config = dict(
    image_size=64,
    bottleneck='kl',
    batch_size=128,
)
Rows from block 2 of the encoder of a small image VAE, named by matrix and row number. Rows with one number belong to one channel. Each number is 500 + 25 x the weight over its row's rms, rounded and kept within 0 to 999. All counts start at 0. Numbers have three digits each.
After each channel's rows are labels from the 100 images, of 14976, where the channel reaches its highest value: "responds to" is what is common among them. Only what is clearly more common there than usual is listed. The data: simulated grey scan slices of phantoms with and without marks. In brackets: how many of the 100.
# convs0: expand 5x5 conv, stride 2 (encoder.blocks.2.convs.0.weight, 144x24x5x5, each kernel summed), inputs 0-23
# convs1: project pointwise conv (encoder.blocks.2.convs.1.weight, 48x144x1x1, transposed), outputs 0-47

convs0.110:517491512471469468480476485509509478528539536479531504515486486515471555
convs1.110:482519497479508495469503483463492488528532471518439561502477467511489498465499470490526528515463543486514539495540485494509483478491499502464481
responds to: head (100)

convs0.3:545530502462461498475467498514530493552530517475505516506488491518504528
convs1.3:460503486495478514551487494497515523532515448514533510526517479527511538493536485512503557474481546521524489481520504530523481519488465513467492
responds to: streaks (50)

convs0.43:457492496549547503542545499479474481472480496538487508493492494491501485
convs1.43:524492536524502529511504467541464503513479510451466505471489522485526506521528531542504491525489491481461492509486539474492519458483512546528531
responds to: belly (70)

convs0.70:432504514534528509531532500492458512460473491522505513516507490484501480
convs1.70:458495535507530518525489549469504467485521472467515514542471520489514538491533536538522511540501487536503514523527523488502528535498505487521517
responds to: limb (62)

convs0.22:474523519523518513498548504492477468478477452508491498532486506480484444
convs1.22:475494493508515510576473529482495515472539527490503484492475489487541473502492559466496517525505486469500521508441513475515511516461518488506506
responds to: head (76)

convs0.109:440482494524515484518521487485486527425497487504527520492506494492478483
convs1.109:517489494528516530496492454525469534538531528499523517491531504566489522476512475531509489507488525452476494528513508502531525461515464499491526
responds to: limb (76)

convs0.27:469490512488480476491484477480487508489492561477472497493496488479438537
convs1.27:439494506510511479520489475421547530491525490502502497482484541495497492528528490507498564513498519497519503517465465478519494501529521504487513
responds to: chest (74)

convs0.32:547497506467465498466466492511525501535533530468509515509498498526486541
convs1.32:493508478479504487499486543485520501494488492527453534539503454515479511487486462520512497478501498504525542448523466537548487468520503464468502
responds to: belly (66); streaks (61)

convs0.92:549541495473459501472470497523520502520536503460513484516500483532497522
convs1.92:524509483504481491486481495537504477486487496549482501533502524515474506463532502512518462496445549478505524509499469504525498483524437514456529
responds to: streaks (53)

convs0.132:451513513520531491541539504483482489448472476530517500535506493490491487
convs1.132:481508513531503506486493492547459445554468499512483514490487520531503493503485500501481481519499505503502422470495502493444503499456527519502484
responds to: limb (78)

convs0.40:500510475496498456507485462495506482516511549470462500516520468486471550
convs1.40:494519470488504500498520478451528532521532500515518471513531522554485530517520520520500560471505495538512508498557510503481521488524467526521501
responds to: chest (74)

convs0.78:439483502532531496533537488481465480450483519524511494486496488494488508
convs1.78:491518534541545522540516461493475494500488539491508464477522525535521513510518523512477494527522483542466504540518517487488506512513490557508532
responds to: belly (51)

convs0.120:468493496552545501553550504490481476482487507544491494506495497509494507
convs1.120:472488539522511523518527471489499502523497518483494484480495538491522512548545544531459471511522505509492532522478525474463559509498488536504515
responds to: chest (53)

convs0.118:546532504466461496466475487501533518540530518469498505508510494522491536
convs1.118:504528490463469446531463519562499478462485526510518490515508464501473474484495467488491488480471512539512499479471473547504479493491493473477503
responds to: head (78); streaks (53)

convs0.87:460496478498519501489484471490428477494489546500501480524491467497481527
convs1.87:472524507475495504499485496449495475487500517487540494514444479509492485536524519453478467502506482492522506488532485491485502531423531529522515
responds to: head (97)

convs0.100:461501500559547498529547504484485485461489507533469500494499505495491491
convs1.100:517468537517501516475548487492545543515525486466493456503476530503504515521542517504489512550503516486507521529515560477495525499478488526519511
responds to: belly (78)

convs0.76:450493498545538503543546502478472480471475494540496493501504498502493490
convs1.76:538506551487514525450532473524488504509488462479494493488495509502534506509507528528478471504527504513470462511469549488456532497512524539523522
responds to: chest (66)

convs0.141:470499501549553505547556502489488481477490508543488499491496494491499495
convs1.141:511475550518532521495534483498485509529510457478462492467510553490523490535535519492467495500522514482490512526529542486473533469491496509535526
responds to: belly (75)

convs0.123:450480502523515517533509512499500497434493513521469458507522517466493495
convs1.123:495481507519471522508543475481517527506508500491509470540459509479493510500505478515516507518503545487558476529474507487540548527465493538466533
responds to: limb (91)

convs0.134:546553517464466484468475496512532493534527496478531478511512494504513500
convs1.134:523542500483512471509478507526485468554467498488452523533500474471485494461510515458470481473512511483490483478480472502525496534507531461463504
responds to: noisy (66); head (61); streaks (56)

convs0.138:446519507522527498533533511495508512450500455519517504533501507503506461
convs1.138:520511492515479533506498564470494496514482452490533537505522510479523523488511506561495471530517497513535457527474499499466496517488542480517484
responds to: limb (49)

convs0.1:462492485544544497552558498491482486474491503539502503508489487493494496
convs1.1:479544546535554492512523473524467475513472486476504496456508526503529473529506518505476469505523502522480490510486519489460538502502518544531519
responds to: belly (67)

convs0.121:535524513453462507461462481510505498536530523461514507510506490515493529
convs1.121:520486469451484460500450514508534480537533510514479530515487481497507487484475481498526490474491511479524503464505488526544484436507488471464498
responds to: chest (75); streaks (66)

convs0.57:485475510504501494504496506472475490512498589498501499455501501497507548
convs1.57:507499513501468496455465519506521501477532542532515533480473464511478491520473481492536484480489426518521502478465488510523501539518512473493471
responds to: noisy (85); streaks (80)

convs0.77:457492502549547501543551507486478486473478492535497510489508505495506483
convs1.77:477499545532520506502512458475525511499501469448471483499490523495534541540523515512471501535519489466463504512531498480461540488503484524532514
responds to: chest (57)

convs0.80:493479499492483465499478496457486457506497520481490495545500491485434530
convs1.80:471499530535512506486491553494545495485507516522522507509481505474499466496507481448511497504492503473500522526481511505502489550529577468511538
responds to: noisy (60)

convs0.45:530539526474460490470459493480531519534525509469500496519518475511516525
convs1.45:526513495494525461493496510533462515471486472494510544542510491517495465455534496482509501490489477498498554501533502518515495535551501442493482
responds to: streaks (62); noisy (60); head (51)

convs0.35:494500496515506492496511482506465489491537548488511495494507479494422546
convs1.35:490493509470530471558503485471499485479523530497555499500486511522493514547475486510469521503499530517498539516437501496532503547473495502479525
responds to: several spots (64)

convs0.73:482495495494489467476502454508513515516504532480474473508521443509457538
convs1.73:462518514511483469517490449508536485512460515515517476489487505515493497526537512460468516521487511534474458501493506513525479547505560465489476
responds to: chest (50)

convs0.117:449496503535520499507518510510478519449495502514459456532501528471508490
convs1.117:503441510469465519487527505481519541477510472513526471532497500494501533512501480528490528506505505482553531512512531481505554497464476494521543
responds to: limb (65)

convs0.85:523527501450457494461468498499547509523519517466513506489516507519515529
convs1.85:519505458524497475539482474511495515478464457534500506503487525537490527509525498524540506498545541536504559494542482529516502520495475489488491
responds to: noisy (86)

convs0.84:454493506534529505536531510510462493459469473513535502531518503509495476
convs1.84:514542502527487544527511512533490459495483506474496521454500486510491511527494475510492478530509438500462543500480508481507535536454470521509499
responds to: limb (58)

convs0.59:457483503545539501548546509484484487461480494539499499490497488490500485
convs1.59:552494534545549518501514471516480482490469487474487487476497505510524486515493500514478470541492529478457490536519525473463516520521489521522547
responds to: belly (75)

convs0.61:453497503548541504547543510480483485464473503538491494494505502496498489
convs1.61:498520535535494564475533468471490503534485496483496458473500514495541522537512534512476485529529529478498474509479516476490523487492497516543535
responds to: belly (65)

convs0.131:439488513537536497525544495485468485453478503522498498494512506483506479
convs1.131:470498514509509537502530486477547543502488498442516452472508516505519560522495524476496506527524482534493492553494500454498513510485496498510517
responds to: belly (90)

convs0.26:443480489540535501540540504483473478458473510529494494491499496495501492
convs1.26:499516543529515524489516481509502509477483504456554476487514519486522517483508505507495479551540491487466507522471556479479534498555506508522530
responds to: belly (62)

convs0.34:445503510527500520511524496496502499466443481536493491532511516488518455
convs1.34:512478486490488514463532493468522463525454500483546465492527486450492540474513503493484481519514475443496439483498516505476488517494494510522495
responds to: limb (67)

convs0.30:476468473469457470456470470485522484485495530472464499509506500498472502
convs1.30:492467496510472534510507492528490556515512531490479480502460472488503525531513468471499516510542515546515448507534494520494484476516489560499512
responds to: noisy (82)

convs0.62:446482501543540504542541507481470489458480493522520506502504492496501488
convs1.62:516513538524531522519520489506472487526493521447517476468508526518566494537481526506489464524514465508490512521508524484450513510543515510503522
responds to: belly (68)

convs0.20:445492519525507522500492491566456468489513501524507480493527480511502480
convs1.20:557471479510535518506497520504491528534518520492504516527512495546520536515482476527513514510450503414504513482517499494507512504537485517517513
responds to: limb (55); ring (38)

convs0.41:426485505530531498532530496499480489450476488530494504507494488487507482
convs1.41:504538506503504542544491507524441462486476531467501463509481545492485496505516492502501473522539506453488464512479531500495506521474518490531537
responds to: head (58)

convs0.11:458485503537545508555541510487472484469483485536496508488505504486507487
convs1.11:491513501540506545516524474502484505545519476486487517472487529499540509512484508554459500541498521453512491531484534472479525488482480517534532
responds to: belly (75)

convs0.42:454488498538540497543549504478466480457480501529501500492501499489500493
convs1.42:516480519525540541502524484487480510491484504465489486466525535495518500510500516491465470515523485484484504535500548472469550528524510525558530
responds to: belly (79)

convs0.130:458485501545538499539546504469471480468470504532500505477503492495499496
convs1.130:517506543525528519523541462499454524492515514478521492460526514504543524521524533486478475541518495516481516540501502471478546497500494535519516
responds to: belly (69)

convs0.129:460492486551545503547552496484485484472485509537496492495487493493495498
convs1.129:525473560506526525518540473510474489499463488463511474453501526528520509532521517502488478522521504495478492545482516469461527504505509533533517
responds to: belly (69)

convs0.90:509482481470476497508471485436507486533538504482542504514511489534501532
convs1.90:545504491482492484458481474540489515501519483513524495493574464519499520482483505531472505489511485540496522491492519501481505464432483468519509
responds to: chest (57)

convs0.79:515525506528510496529514465438543529498504496509497485511529482474538474
convs1.79:469513501519509504530499518469524498530479508492506500493421490468495456494510514456518510495491529471495475509512504475521514527582518504495520
responds to: limb (68)

convs0.39:479506489449469480476467480452500461522489518482512517509494488457520523
convs1.39:513513509469487502475493484466542447549517505515506520513564486488507444491532499503478526517522492510470504543469473507490486509505549508508498
responds to: noisy (71)

convs0.49:457492505546541512543536507480478489463467499541492510494508493498511479
convs1.49:511491543519514527498534499497503506496479499470504489459512507442521516511527524486473507562544491511484515540517542488498550518490499536527520
responds to: belly (53)

convs0.122:480529518530507503521506540518488510449487443511530481533501522500472498
convs1.122:551480482521466552459500526516485484520463511490465520520477479474462458492478475508468489511513489472507484509446501487472512467464509501497503
responds to: limb (88)

convs0.126:467492495550549500548555510487483482470481497533495510506494490500500489
convs1.126:541483525538504531458512485504479512491503504446475481439507533488529468515488523478484495509505492516475525522503526500482534473546477528499535
responds to: belly (72)

convs0.55:537505503462463498462467478501516499549532532470509505501498498521495539
convs1.55:491501463483484469507488535500521503507538482546481489537471460520470485475450501475548523487480485502532488480473479534539457494509499482491485
responds to: streaks (89); head (63)

convs0.48:468489490550548503540552505480481482473480506539489496479496488496503489
convs1.48:519493524536535524500547478492503506510503478465515503451514532490525519548535543508470489529530502504494490533514554492484537478505494508529523
responds to: chest (54)

convs0.6:470572527512502518500529523485484504487484488498533482557514519504503499
convs1.6:497498518508512539517487530518430528493513469519513524509437498514521481511478493558515503499491506470478508525505478520505528530552482469503514
responds to: limb (64)

convs0.103:533574526483480468473463493484514503531503491479493480508509473491523510
convs1.103:484525508508471490501485486526504512597499487534506477545495505501499514496504471481511511500516483477521457487528515471491508439486465531493494
responds to: chest (62)

convs0.106:449485507531532503542545501496478499452475489536518522498494497495510477
convs1.106:505539524540520523499518515531457481544514521448478511466490537502538516498491506515496463494521535470464485540515512475457497523498506522505499
responds to: belly (77)

convs0.67:481526481494495455499494480466499491494503539487447479501521489469465546
convs1.67:503472535529530498519504473521522517490513520520524515512531506528528463500510492518516564497531546463541491522492490462535479478545509522504509
responds to: chest (64); noisy (63)